Weights of a small sound classifier.
Model: mfcc input, depths [9].
Rows from block 2, named by matrix and row number. Rows with one number belong to one channel. Each number is 128 + 32 x the weight over its row's rms, rounded and kept within 0 to 255. All counts start at 0. Numbers have three digits each. After the name is the row's rms in percent of the matrix's.
# filt: filter width-5 conv, dilation 4 (model.blocks.2.filt.weight, 384x384x5), inputs 17-33, a 5 kernel for each
# gate: gate width-5 conv, dilation 4 (model.blocks.2.gate.weight, 384x384x5), inputs 17-33, a 5 kernel for each
# out: residual pointwise conv (model.blocks.2.out.weight, 384x384x1, transposed), outputs 77-153
filt.23 096:093082128118113132107118143168106121136099105107109198070170137078147152111046150096138092114079134154131149122085105128162159140049168089172146066124103095180061155159185100092170188144156157196100145145108116179088143155140195185119059107109079105142091
filt.24 099:111099138097120119123174146151166114150133164094131173150085155105119209133066113168132112144158127124127120104145134132110143155134146115090186092114096123096083121096059127160118145141160105074146113139118114113197114078122115099120086153096111090199053
filt.25 092:071102128102136157118082128116127150114118119152146077153136189127117112113136121110060112071091139126111071139160145155173147161116124155094115171132106163119135147116141175104194085110138148103126169087145138173189112157105093130212097127152187126137136
filt.26 107:096137113166130151134143094151098074127110079121100130126131098140123120073127110131143095156161157082111169124085164127159106170135164164075084155115110165139143123143163097114133152088120153125178149146115111149089189159103179109140155137149152106120170
filt.27 110:173170092200162106163117119111103119112134113152079087167122103123065155105169179147126119181114104139092120172125150110113168174157155099087196129160150139061186136099105163139171108109140088123118146136133156146191102106133069165042155156078098130133129
filt.28 099:115173096118132171105151146099121110219136127147105106141063103126155169104089138116078132063125147101170139186178048171152138106158176145105122150130144117112138078148149092124119166125121132139099124095097135081092124161107154123113094163102180106110162
filt.29 102:153038140116126131107146170106126156136159103118137114123125113084164154195101076100082104144059107118132094081160169076118147108146129163099106128121133100147130173162127127186122137152092116110130098114144117098123092077165112127130133117103136080109142
filt.30 106:161087097107125109154079111099110119099143130159111138082119121069062136045112142136073138128097127158171163108096148120105141129179108107163149138147140143146157133130130187189174066190146174153106097133076149115088138099139073124176154126091059161123135
filt.31 110:144120136149116118088125081123129141116149094138131182140154125104143067110184163106100175134101115137141145119132134113139159159140198172202156157137122154136136122107133169164063105145123111207144136152142077069174148122126114145083153114148163159134111
filt.32 093:192167127101143134146140160157080128101111110135114185058148127229109175165129137107086128131102100154148146165071116116087164125133138103150110151144113126128107155160152066151156160162083117127117109148160126145115118143164118193105143135147200181110131
filt.33 102:095188158122087182169071107120111130150097109225119161105124137099067137119157127075076120056148090161063174154099085076098126088094086126148188157138137146132093144149144127106139093144109103134127130125107196180101096141130195148125149084106120154149144
filt.34 115:116186111123141128095098126070138055131128104161106126177146128055103100151138172096125142095143115173151114182150078079101163133142106148120174076085144114063160124145181128128122141117144124083114130147090098192156090118148118099185095109114065167113160
filt.35 106:133146098176127072132131106098097090156135092086095172131111117098102136150120072108151133128154127108087122090173124108070114218128115138106177083124132138111210107110120118199173130134156123152104088206132115138099093149149132115147095120134134173147128
filt.36 097:056110145076082101104100140134185162108167130121099196166153153100073111134057120083129132116157150102117130137087104142118226137082086179107136081142109134127090128163168141134142096182084139150144106173166078143095115114207089062126146167080080176113140
filt.37 104:089125179148149096142196106131101102147157134142115146098176065159225133107150150184091180120139171134105085115163175123085146181111162153117076184165121107122145142129127154117134111122148125104080164157159143111160143102131124100150126097158109097121216
filt.38 099:187140091106080145068175125102079163113071135122170184134107124101137127129144133114129121130099105157109152188115066134130151127089181164136169118133138108099138122117178109113125168095219115107115132188094183093109129121062144108171111152118142152145130
filt.39 104:099113093170125107162163122162144128163135101096093058095116149128168101151107104138111133142168150072130130112081127161154120103113083185061086143145083150121101129135147111134042110122151109141154158097115123173122165093135112116093124156134130110126197
filt.40 094:068136073197136155137080154114174096086165148141081084113116114119146127121139106138190136143098094120184121151083143084120139064115143123101075111103159138160090164133152113118095120152103144120136122121136136092078159082215147162128122098106159133083069
filt.41 100:135128140118127121139122108145092177108142103138130136135122094106133108144163155163139182146132115104142116104139162104207098129160103143153160122133106099181190116097103135170076128178170098141110149148112158185070117215112070196145153130174147104134172
filt.42 114:132101177128088116153163107204154165113123140147088130126164102129175109133176189126114130155145148132092131113147126113124096120097160162111117136132145125122130058101111100150174074142116115181162112113093167089143149068120115050167149193152080099194139
filt.43 098:149096133091112109113196168136108134095203159125144150149147149063133145069164183136102069161083115085148126087190185137070074144110108102155108132144171142078112124121117101132121115128068169147140099160148105157096123100144121180120173121154154166103156
filt.44 112:175087131092138147114144142141124129139088158112112125146152102152069136108087079192130128087096153143171149093188132113171115123137162149143130099096155131101083156114138109116151141091068113116166063098149184072171151099145138163115105084146106116167179
filt.45 096:115128157145209113123094141131116093129128161115131152156098134131154110126160150118100182125147133146127123092170106159152138145097083118118112134065166155133183129111167145101182094104158105152131118113141132129217099119116137086135105175116105172144101
filt.46 096:104186135120040118053119092112130112162133156154114113123161165131086175087102117131110136105150130101157095101152136162166128154098181128120139129117094109151118079155153138140144145134216121095158095185139144113184086162173141078080154121083160183147078
filt.47 101:164155124125129052160117156138100083087124163144121112116134125131131151132109151145118089175170106159099113081166095111133155197079126158102195172100141151120143184169116150117090087106072148135091123141107156216159106056141154119159098126102098152166102
filt.48 093:121174160157145174148182138173144106134072170091156195166169103138085082128077155099141122064153153114166150123141166128114090095121153126107152134104164128143140179159147118201111119183098144133125067108121157123158145081124131117148151126107069089192117
filt.49 104:044158151093141163077166191185179119112070128120146122165091143109191144063072141088178140173125172123087076128129094142079183128141130114157123113111148126116130096146087164157136064157102109125138105150115134176161169141138075122144123150073127081173155
filt.50 104:117187105162115154102173136107131108088082083180124173150115131111138129126135181167103090138159069100127109215164089095109078160111118092111112133107159133169117082087149134109156114125172098091075103087114159145143083170119193115129146108159101112160106
filt.51 093:111117082131133151086076158167133127142159171093100140148121102108120161149173118128145133166142147129104167200151154109099168148196129101183126132111175044134125137067129189216113124185099174116099139148157132087091137135129125147102147166103132156081107
filt.52 099:124144127160135122132123141067187093153122129123118117112153124157117125145129147116121085146150112154145133081135114132150160153091080179148111150090183184150093125102141115138114161058147132046110106145137091148124100071139133121130183124107145119142159
filt.53 088:079110139097155106151163106095128155139118139118119113103150159152135094115096194118074156133124049151079150140146158072166173092138131137137110168122173118122146120119162160089102126121136185146174134198107200084126142171104102148142089135134139087123173
filt.54 099:084122166097092147076092104111124121131137110147117146138056195119073080195133090110174115124167123088161088127142101127141129119057137126161138086158117141131147091146112152106116169182156140133131102132153122142129128133186147083166101136130120103129157
filt.55 100:101153174115142131137129130107077101153119125159112158097158134074146132184106159141123099148158114168248068148115096131135169130139165127180128080151155092144114112157127084109146136129113064127128126144088180157091099175131118086092074104060109140110185
filt.56 097:103109175148115175086085169151074124056163148150147124182189157112132192081151154118096132149088179107160126130113157084128147192100147093145150176147120110137110109120109121124169172087126078183118090151134142086207116095150131101138142116176088109179112
filt.57 110:181128091130079107097160085159108104151111151125140174134106128122126152156122149071140154027143121185104133119135099129122117216139116095130107147142154099101142141113149102084103134119117164154122061143132134131153150085102146144154126159089136103170107
filt.58 105:143155146098133131082127095174164060060050141133091161146098120143089112117106120158149174093123120134167175135149135119091205141100086111193108131120161150132095125086121131164109110162134109131130133122121073051141137183139159151098171131128165179168105
filt.59 102:090181146191130115187167129149110125152126154094070136175146147157115103125141111111123102069178144070149141151131173124065105113141143129113134155066177104120208100091124154198126094179111103134116118133149122188116157168138122167126152145168088118077113
filt.60 100:088075119119084122143113132072097140115142138061120097157126126122162136096123055090143109165094171109149089106128152147100112099164191104058090117160045112068134112080097152116130061125138118171101160142160124103181197108099103192138132115132087142152063
filt.61 098:088119157114076127095105083109112130168173114136085143149072113149107138117126146133154119155128147028117120136107217121080102089174155127161135163146103130115135083112111097097143166138104121167102153166122121110163169099096175173084168034157111125135174
filt.62 100:103110159116090134123129133156171117150115117102124122121111158149236093108119116074161116107161110099159124078167096082125180161062138113129108131115123123129138128117170063126136148130104179142172128099101149146128147123113111130171161128113009144114089
filt.63 095:139123118177088108110141166184120168149112084120120170145146113154123176137121085127161150132151121100160107100111119138152172127133135136123137127125111122162111182068141147159111164170174109124120181123164112133125149115137095101203116115100076156097154
filt.64 107:146153119124133040167134131130033130103173103053208132163154096138118080150154148127107153138120143101163089072145173168060156115150166165158086152131095118163085108144068157103168138157057132141151172140135098186164161103114102151080178115112136162139120
filt.65 103:174102140141150115117148156182157108149092158059167143116185101159150104136157125111094068095184150103093139100104145156093163095097114146083067200099128155128088104153121137154104143119115155146066100135130119132142122066134134080076133141126124149150110
filt.66 099:087071107144088093134114155063144170106088114089153124079145115113130134091099122153103073077175192152117105116096121119112182126052121124179103100171114147104122180108119122135132125129129166107100190154152083134166156143082073108097133113152130161056136
filt.67 096:146107157137102085121069136164139134169135206132069153112093163159129096120101153075152071151154098120139150108177131121103131185134179074107175161074140146122067121158129142082107139117152128122170076144151096141139073125148079083152163137135110085181121
filt.68 102:086081131125150111108147097156152164144067170105126121119161144089157066148156158144170110202150121129080127095091070188166094126089171153116171105152103132129148099137121121088186165153106111190158120148084141092141118173062108088149083152114112149090118
filt.69 099:167083114117095111129136163112160159130159148153147150099115096122166170099177132142128104114108177161086190111086125114160135195182128099150172106151168133150159097170132095134126127135091141110060155118177119126103189094155148107106078128196149116157146
filt.70 108:122123128159158085159171087115175141148085143154155180123143119183159092127097125116119124140112134112174142107151131140117135090138165121155117123060097095100097096142150041125125108144152105134143140145129112142091118135171115132166125103164122142130098
filt.71 109:119156175129077073111106086134108159149121144089127089085177105094140116128112078215097059124154142171117114095164183117128123077114216092110153188199119119113156148129164094157108122140157145077107081103128112161098094091067105153060134118107156137092118
filt.72 093:121108090082176078109126096160087132173096164107109157074149140110076106123167104102101126116064093147057144191131097216154167211101161164120168170144122084114143150097085083079171100145174112128115200135117136137131082119061152154102094206154146122122138
filt.73 090:110085112121109132117154153127144136122092133094116123140121111095127106074153087114117159108158127106103088088120102122113072150077108109161146102118123131158164103171089186078143114129132168151125212125145083131154117116124093148127170175123095086135096
filt.74 097:156156066111155096165147115119089135138126093189153133123154140156143092132149124085125137147173162115084083144087128141120157212089128116131208152054141173140115081117224182153073125095160128142140114084145114184095100140160067075111176127112109092148158
gate.23 100:137141132082110083094206083103066119126146156080094112168116131104190133107105161178130153179090140156101109151110121126126125183140155190169106121154128140108194129146148101124113126137132136111128125161183129096086129143107101074070077103148133127101161
gate.24 104:108095121102132107129077149143099116134122152130080148145110169105123139080112204121081176147123097143116161117113108070137122124132134150087131090143152127184139052098094098101114121093135050199132103156148148079119155153117144077189140125110125114118143
gate.25 093:142144106099133130139110133092148183169137131119092143048168121142121110105109139168146075099152158106107176150125147176116125127152107153153153108087132120144143161110119125060136148114105131132180158105132097030123152099145148146067132126180133174146153
gate.26 108:080149125098166139136084152136123121137090138190100138093168111149141190152138163110148101129159169170102070149105062167150182162132139128096136143169096120136089165084148192087116133115084154115133138167122147191171124151140158137089138160164109131126073
gate.27 105:165045105142118050140085146138128095126205098163178121082162139116156171135116133112126113153160169136155141046074101131179158125129098145089085118133140129109125146188101109141087127117066097170145140105151158116162151156187080099094114073099147055125066
gate.28 100:171127109078135141126126123111160059099104157155152128124152197122126131129119124131163116119109122172149125095172105165155139146124132120150128130138134134110150160151140095159184066117124143141138142133116127123120154113147172127125149177149059077125120
gate.29 098:100151152180184137140118190115154119046095121112124109097070067165113128100142221169170141140102112097147113125172150147111127115167131086203104113111166121202134196105095131157124128170081135110150139060169083149171208105069126135120153160149141090179183
gate.30 107:101106133111111161110108126135194087129100162138131150125082133145158132203109098148173156151140128174160071127140040105157119135095138148147144088122106166120118121105153132070173096168128115077158129097127151109108143184131143137151060145123073137160128
gate.31 108:082063126136110103140100175119127088095127090082185116134133134160113167181157130115123142187116091104169154123113107171137171087074134152162094067131079130152120123138125089124145060135044146186142168088102167173151092193182074146118139151151123154071190
gate.32 098:174077148121146079142192165149140146169134127117112167092148120093133149182124104116148111166134095187123134157145120072064105112191091106102179116129152125098104161101181118153114158086146116145125061122085170118158116109086097131135117112133157092102139
gate.33 105:202108107101187168146128133102086084186171120159158095118077094188189139074154120065127147118168178103068162076156115144135146154093138117122134080167130159120149092122159107141217077095143130192124059151104118187168082127122180159147087109173167093118163
gate.34 115:134140157167119155153175114093058150155119095133166125096110116098096103131128089112055135134088158144131106180172102157086109145104110203107101147096137129126150137140095147154113143113150150110119091110119148107080054103134149091141104157108125189161181
gate.35 102:098072088132124089129129101092138123151156111137165183175122142107046118119126157130116111155174096152167162111178129139139150105079110138152209125138131069117109138171174179134188116138114096145121112141130093174077119129101110199109104095166105107145133
gate.36 103:091098106130136102197146130140156130190096117095164139133150119160148136138117135097162130189127142144092096086108149154133162134132154090156102177114129144087163138142115097153093064129137169164069173145094117109112127176109102146103183135085130120145105
gate.37 104:130169101117120122127105123113111120113133120084197110118127135108075109096110159151122112132148112134112097168148133123110184138131107167147174059127095092125134107153066171104086122112088118174168214097178123126156126068132137184112143100160087115090118
gate.38 097:081185104145060154123123135136124124082146125109151186168085187130145138148168121151178114116163090130136089119085103146106157175146123092123143063100080142088153185078156162110107153157137068124138144130113105157073129123118076116172079119097073091106112
gate.39 105:130121141166111171178066124213142184091136189142147150156101132146109114149178127123173124128059089126146091181145132139101063108136193103163127105107123087111104130101106137141126136076126147121172131115128122118133125152179153145118090134087059115139159
gate.40 095:128151177089109115080123140127177119130073148098122160179094174101110131147126194149122156101133137132120168090125104108201049172188091069073145109125167121170144120190135120056126159089119156145141125098227158159136165087162181121177124124095110134136101
gate.41 101:169176102130084134095159120088096162101150121097128097083136136146163134162146049169091080185127108110178130143115165053112111147190106149089105088085123119119117132126160151098102150124166157097102171078174139149100120113149117075118163060090087137124078
gate.42 108:117075104159100123077102082047131217117108114119134130156063161147102120120114153123117087143148154089148136099163146160174090153121136067130129149126122106128091117139074129126098062127094198164175135129097148105114066170140119113080157069090123064122127
gate.43 101:113043149105108166144125122136115166174098109070174109088157128153142122162128145116129126171127141095157135031157110170082106164098176160135136115136150146163135106167110131108165112111159138145076175100124150162084098147119170171150118145182115061171186
gate.44 113:098154108150127116157137119174137092158111148144093121129134151128154124187174077080073144155111142141170124112150088060163143142078152157077106135147113138152174117118158127083048157095157116147101110188079181117130121094107119083073111090111092137135102
gate.45 099:171162079148114156091133155065109068124121037127107104087110158100129111132142050169170099152100068145160111177092209144162161047136145132134051157143122124116109148136114095123148094151121155127112210184076144114108126098094168141144113068167107111063157
gate.46 093:192140123078153162166124149130132144145079157114099106100152119147141170038130102087124114103128050141107110140161188078108122128138117099142155113118121135087176104144139128101173208132143124141148112127089156120168076086107099145128098118119118127149107
gate.47 099:132158145118139135188131087100081132158082172081146131161156107170105136206122151063124122121114111118139126163112118148060111151171172106111140152109149129082162111132145169126124123141172077147110113131132160146122159159125165120162093166121197064108150
gate.48 093:100099127137160148142092159169112109152142157103154172117133168084080126123153085083080145110177107063117165155173126105142175137108129153170130164114098089125111142113115156133114093112133160199120111156143109169101063025136106134160160119161117176091121
gate.49 102:160139117129161124151120163116099113053129100135205118102166146104094086134101178163067102121150119100178136114108198118094106110144103137156134221140166109144112179118084111191087120086132132117121088091110160189069120122083131129083151090103151131052131
gate.50 106:143084172071149141092117121145148130176155158053101139061120148066146091137103078131138120166112093150079178176159150122114110171119096186137129141153028174099166097181141099140069177172130068081163144171056097158078090117121107184154108103112129167137212
gate.51 093:119087175197122096133158080094107171131117170114157116127172137084136069135128233105172119199152134121037070117177131133143113098059142100104116136105162111123126129110040126109103105120094189102098146152087220147099150104129068140155080100173126118140087
gate.52 095:162113116083158055120145177115146131118115146094122151128076091108147163241124171137119141198129090162191118105097100124208130080095128121114139103079112068080163145151136088093115137166091071151125171150146137120155160123095151118139061087118185122140104
gate.53 088:155061099108094153161122128135086132133188091108116117080147108119067156108176181179134189083097088073142151219129185131150076159137126116140175122194094167086146078140098113127159157139098110209153167096128110184112137186122087130173144098048126186128130
gate.54 099:169108163109134102119196167145115151097142131152131126077097144101114152152175107118166164116101122115080148146192123137142076125113057080124154138114174133138138149187112087120123073194158115145121079100062126094079103161151121159134136172123115158124136
gate.55 106:106129158138100156140106129172081143158066164097119095115085185141078121150159054166118143128140092142153098142127095080134187130117158121166118115095117155142142139079130135181076080093170130150143172136141132154100113169152124170141098152136096151138169
gate.56 098:105178209148099174123126151125123116133075100125161122147178167127119126131128140133173117175119091111124149104185095131194115152101087164117094092182111126134118133140106186154126126127070123178162171128150130127130135155093156123151115113158126114179125
gate.57 110:100156154096129129112105160116117149072123126118106158162122122159122183086114129137113128140142180106153116078183133158165153156106111144101155051165062099131117065104169153055103177126110114165216137091148139132060153107148096125124094136176089161086092
gate.58 106:118124136074165188184117168102152123129083080161108124110089148163131054119077150130096123103166089163121149095108092122139121161135119154100124151113098104101090143060112136109116066084112131109115122146180121147110112102127114184199090105122136130130134
gate.59 103:135086128093113088142112088118074090096153099152210122125102110151118178104148159138066117186130132142196144087123170173106136146106141101114161147156109109124119091189149157108125099138130140129109147135067076195172069152110070130144173124132142078154125
gate.60 096:104124109058165146089164120137156116144111119152134192142170196138138127042092094152125080127115132139109142112111117147168096122104078133142152136164110134109118150148119120138090095045117125159178123175106104142129122150102120096202184120143102176129115
gate.61 099:167164184108162154146070159110185064101135090115132097081109154108132125166176112129103120132159105175126126109142143077110128137134167120127116140177115097117088142142111146090169158124062127132152117078172117105145123066134143115079085118098145175160151
gate.62 098:117147161139083108171108099078107140095153104087115078165102133132129172051127144154097121106119120062173077120141175073110138132118106148110160153155109122149115109086106133114060156156121120107126126152199127102140130159136179159086124112125155114096105
gate.63 098:053105162103121121136121140167130148202158191125142143092127116176115106134075149119094111182137128105098127095162142172136157112098173087149099096123162120110179112161088091129149117141109126150158137141086151124125142120080117141123151117042164072110129
gate.64 101:127110070145139092174090120063118099103124113181174080118139103205131089143112144085153110129150122161171153130107073098160183152121164193118142136135120108074086111181129121104160129110161167076127102207197130124135112138124187141121077137194144106094119
gate.65 105:172110100126106120148083095071099133153117151139163177133116167115121169102123082079099118078116149165133131089201151127162084119111089134124183142124110135078174065162087112142115099145133112135098116127116130132139120123066105113169172135168173108176165
gate.66 099:063163128103178186146120115137124178122141119155124166157085104121101181100115131095154083151178118157176113121148107130164155137151082127146167143118158111153095119092113134128119150140159125113127138208161072135112080162121137088122126143142087112100074
gate.67 097:090225148159134133116123157089138125141188160147077104178138127127112114138124130166098138122066122088134119165151181150182104102097145163081141182149102188147085147167179136127149115144154159125074099121145143096131140148144101141072171112159062108113141
gate.68 100:132103120192152131085139109165120090080116104152117104146114131150089093152193139158128209163151147166088122126086166138175109111180120168146124159115108097099123164136093093138123097065140184078183122083135136133158183172076103168084150103170144151096129
gate.69 101:109119144146194124076149166075139111128106134142168188200088098198101134103116143104133119116102065128144127132175119194056083098149111085160167127126123154158155172106195144084212133078147158041114108136152062125188098139143127104172160112127140166146125
gate.70 110:088157163181100066134116147129046141120084087107185107138138117106135078124190069147174120159073178091136102119153127175132157151169076137160099120114133081104149168113142099132115135222123140164124133110107102143130111080067128111101115118136089169161123
gate.71 109:090101142134124093116112120097118080103082173132182109115045087119110143087172133096129132124170163133114152155123145154096131070119139140183106078125120118127140088106111152102125146180117121157116133122091090145126095168071084113139164127156082161140092
gate.72 096:126110179139139148141081126090207138096179126047154082109107178149110108153098110127132123157141141079131110122207157124130140109070103095177164120101106185106093158177119142102155142190131177122133167106153122102105162102192077089158141134091136130130154
gate.73 091:130106167145101119092103136096128083120143153099058126128127101132095147106150132118147176169140100147088151105142174185149073153129130122114153134153121163136144085169141209149115230150144185136093139115113120081134167166138134137129127088140172149137141
gate.74 100:162084215126152164171088187125171144071122137101136140155048153088129188127048148130138164055143121129141170126172170135115174153086101140169144067148149126106138115145085133107155106143122128111146095145144120075139095147162144095206166145084116140151113
out.23 098:126159126108129091093113108119101098064082160180136135114172101101155180115246129113128150177163089139086132202147109106134112224128106116096109159067100094111143175171151166111137143067165100136112154161117062101126191093070170111
out.24 102:131132140149113121112087082121134104128127158147123109122145092079145101134166135181115152124145165115088135145138104074111077164127083101103105025137063177162118139118158128155156118128133126140097138170130129121096156105113095069
out.25 097:135165137098140105085069117154156146202114145137097084127116104113100092161112146105136079186125111121132145065142125144126031136087056139139184192130158156089108158091206121121150159089111149098107109118173137123149104107139101131
out.26 100:136169145104116078141087110084112165165107151150098117139140131086151074164127089139089153125132100146186211129202126158131112153107083175183135138167102103118145146135137091102145181164119153081163101143158105123126116128145114089
out.27 101:110120099112141160135172100127125115126082126122097077146048147137084118138140154126180157124123168100137127184077189161077115131110128105136081094138081111138113096122201086107133147188145121090107132124115159145135185144091136133
out.28 102:109145079105130149127124129072130141110108105140132140110130066114082124141122182154167129161081174120141129120125148078133186128124105151095171138148113098154143125164111177156157181121146128059132095108186154151134110180064200144
out.29 097:169128097065156113182115110107116132150195096163165127110071086106108135116080100132115164135102180085089090117240101140149094125100101121110141119103117093155124105156065122142094105155145152065171159130156142161121125111122111120
out.30 098:143145157184146137152128198142101139151123129190091125129135096150171114146080101130120190133071096067143165120120224069122158100134093143090170142093099122129090157067092159153155170130092103078197144166081109130154076155108121110
out.31 095:072082197095159122141079132129111177085148164083192123196186126151110108156183100084136085110108127040179145149153141076118148090162112173073133138109157086102113119106126122173136171109113125153169140114107134149139159119079108162
out.32 096:130121113075098125082042118092166106111192151144148150066117118161170171081155091095130162134213106183114148129167144166099139155110142111123108143069060133106082111133179135138113162127134135113120149128142159129123175116120156138
out.33 097:124082091084112175156132125110117123150092145103129159153129115167170123108136085121066190093162056112079157107159174139111132159133127112157112160182156121134131117173155134117123122140109163105200132164156100168163103138122113091
out.34 101:140121079061131065209126162161144178125105119138083083128177099131133156137142079126103133154129188090112163150125130158151108087117125119128113126120113115174080130158099098141117151069128126107107201148151121120084119181142157062
out.35 101:085023132058143127115164164138113158150150147082134106132165143155113208111147143138132109129124104143097143131159114144130182087165122171144076119182109110177135057230115128118087167139132092150098116180091102130075138188138125169
out.36 098:132098136095160171102157145165159129058113131143069152131215099122159174079182131206132129120133090079099090184118106185041162102121186107129112160112099112104137078125133075224108163115161102124133116189116143151134164087147091105
out.37 096:159131114134163106112123187109172148138129180135135187096083176158170175158114086127076111127152141110153165118108199115179081180117169148201089116145116127112140183091110088164096084180141085172128126106180116119136122163168145093
out.38 094:099158144084089115094086116099114186156130148118196106162138163118093099150111144024140178161064153165100164072105087176125183117119076086111104101130151186102105091146146090111125138107095116154160115102135133124147144154159134128
out.39 097:085102161146129046122167149113153133205106173088180114113183145138124078114097115161099128120147185143146155110152121113139145125163124134150150127133140108178160075134155168106117148104208114137127186078149135095096112165130133205
out.40 102:119082159094133094159168056123102106125156170095083102074127125088134107057102115103181082102104139115114052144147090178153178129096164119120117109125132162135118113063150133198122105170154146102084129181116114122178173081163149113
out.41 105:089178124099103154181112148112119130090107130162136100136170112153220133142137090123101120106108140102105103094173208094121086143115131198190160153120131208103152162136073096166121150143078132114174198153134130115161165181129164045
out.42 106:182073117146097114100125126167135118082109161120114141106166099154136130171119109200114088123145156136158111103102177103177111168117170121153158073145107120115122129145104172146125106168138089185102155118056147090153048140103125068
out.43 100:080096169116184125156092109168110130098173141152148095129142144112099083145142188171083089116094180134150076123158092111168211069121127165165144161109111089121147132160140136100110110198074103088087046136160097100151100145160103135
out.44 095:144194086143109109109186109138143100163174136135170124031192147123082120100087149087158129081117126144110121097090122096132082158178064152117141129039112117115153098096134134090112135175118167116115138142128145141188166132143127101
out.45 096:108147152153071169082117138118202062079146102146160127072140161108154135109136162168162127110153121125119113094083105136107089130110116136158122208107150161128102187156052128137143136153153109131139136151083136168199201165151160175
out.46 094:107141090169154151144139070133123153140083145080141126194084172125123116109170156109168110139050175155149174074145160121111106126150101134092166165114113089086120106108187135115156134150043126126090116135152128117125072134178101101
out.47 103:150122125124155104153111125120132133082109157150108093117054133072129109114070113099136140182146148147170195120077167108080148137075142082152181093146124136175163100095119127109064057102138092084038134128122113154159158096167160143
out.48 097:114161074173157155072164122166200076106069120033177172121134195069115130109103127133145141186222121139116121136104113100113140149164118139194145120119158161123165113133149093146180160142128126148129113143126106092107143145103119135
out.49 105:080168123172191144083158150102217111158110107164049152072091190091160083123141170148136091153135095169115135082084110100102116136179094114118178099115134134121154149175127164119162105144104134060117117034116079132156106130133124101
out.50 099:091100134123147114126148114140166099106153083125108081151082151183143179160048128109134169089128161103119116120113163065132107138130091106152132161129147123180100164131096106096151089118141112188134053170187124173167117146099137159
out.51 102:089111090150164138130161115141115157126124121168114168120117072101160130157201188066126098084161073123135120142154052192080120097110122130092103135180112149148057189156173183138158174131096164086070143110148140142137180090149132132
out.52 097:119111137147169111204163178126067145084137166130178138147137168120105048139144154113110101154189115092145158138154135141097092076062113120158155101113106099084152105209139105115134165109164175091069117134163131138124138105133148172
out.53 097:108110178118145128171050112100095111121167118154111081087180194126137169130118158025134207127121113137091105160126106142086105138106141107200086158122087186106174078172131103108130122126132129082152166117164129147166117106074168102
out.54 096:115124175041138197131152099136106097144131064214198118105164107107145110151169091168103051160113180154134144108137125138113133155145141063109077178137100174131134137175122155142128136172112147148153115168098152134064154165129133197
out.55 098:158133118145147132068112140171098163203159146116167144129127105195091180132125153104173136154110156122122135081192161109174070097124122149149119171118156122137137146148170192120205178110112153116150177050077074117079085131060059156
out.56 102:122115105210151111115088175132103123177099068129110126213081129131088081104103079115066097140140185122087075091161107086094147099089131158133124136116106162106153217141133090122106146125064089135124110150113171123153117123096118112
out.57 099:157115094215169163144101220151151094121111123143124108078167128123132065116152176182152114104103114131113072130095173099112111147083138151109131107102125143106137159140111103179110116130166166084076109130115056126151109196127199121
out.58 106:064106143112034149090140110137178168088102145078071129092104116077139108157176142159124139156166157128111156170119169138134067149140138094055155114128112138069136160160170098200099117155161175129139126121121127126082128158121116162
out.59 099:134055107191109165095130131167204151063150175108099128123137118111147191146127141135156104080149161165103142169109117142156058188151143084168094140099114130122161061146092092142099148118097132111129199140128111105074115165108122100
out.60 101:136067106145110100154122075176169145099108144098163145140105105124132103104091146120161117112125119137148127120113087168158135129132132135126163143113120175146094103104065136194120153153081135142150042118106154156092144076112113161
out.61 103:077137130045144133142120108137126138155119141157161091171163110118099111102108059111099118106108134165084095145154082148124130162145148154121122171159093149183132136133070136104162120135093159142103132087148128164142064154111070138
out.62 105:131191162159167097131122151136175100110136067076175105127115131106107136072144131127126048144150080144098168101128101104135092105128127113089110133147224185093095149078056155194124196096109161121090129152085177177159152133099074158
out.63 105:131128112042146133118151115120138162135110160120147144170182130132119120113142142114126095120143049135095137121129188119092084030156165127105110153121142151123118129137046128160111142084167114159105122118105076143093141152150154077
out.64 102:198139141102079091163123112113153122037144149141147122107105077154153133096125090099103150121168051115157115155106142154121138128186102148188104107108128091133130115094117078093111102120123113176097139091148110121135173089093089135
out.65 102:077103065150131065106099136125125092081163125081125066136136155105134148153112091123146117144151138121226177129100096140096197168157137121156138144135059102175113143118111118058082182140132163148051147133188103075169159150169196191
out.66 102:078093126102156142131152135063113190099128127155094169102139156091108133164109100070157159159127123142093127142076125106103110131085131050103095117153075171141143064139111174126092141113121112127157163106202121132136199098119169076
out.67 102:175091097133124163084156094108158061133160161107131095092124192118106105139125069163149100139147134091136085147167073136090131117112126168112129080073164199131104159167139143048144112164187168147097146103092103118140171200171102101
out.68 099:123127103136099126108187147115157081135070094167144142113094108126160104069070113208136142134191112125108134144137123084119073104122144112076126118158098228147070152148112111077161111191106157132151081141102089134156151098100173111
out.69 096:132133141147125115077143104110186104085181075125132118169127159116172086132114060141142113143164095132083125121167139107087135118146143162132148101159169130071085103089120106112129141090121148132109179159108107052163120093108097109
out.70 098:140134162117119094116058157125144110084147105103130138104091134111150133065171110165147131106136125097142125105143161139104106161066131113138099081122148110110108166142139083128163111133142157131105215063061141104135114147128138100
out.71 101:127077106151130171111147077197120110136134128152102138132132138103142123157133126060135167140137154076113164148125164138115134104138150114134136110141098096142115164154190158054130167110115110106149103165165076144120158077137099147
out.72 100:143124161123187133136105094134085114122109056165083112153125184165140149137147175131131120075141157078137123145130132090103100119152160128049085117081096139114103118078080166114126117108094181128189142061137110105154119163101109174
out.73 095:130186142173143171166154141113097085088088070129096123085132170096151103142113144082161140116070109107173144130140120085112089116135176102120152108184068168123098150090085177168102079118148200138152104144144156113116134171090132146
out.74 106:108119131076096172163111139124163111069120083117174151083182139152128106105132108149154177149130102132180153133111218107089108151166168079124127163060107152112141203090055174133140143071132092113140164088168110113067082157139101139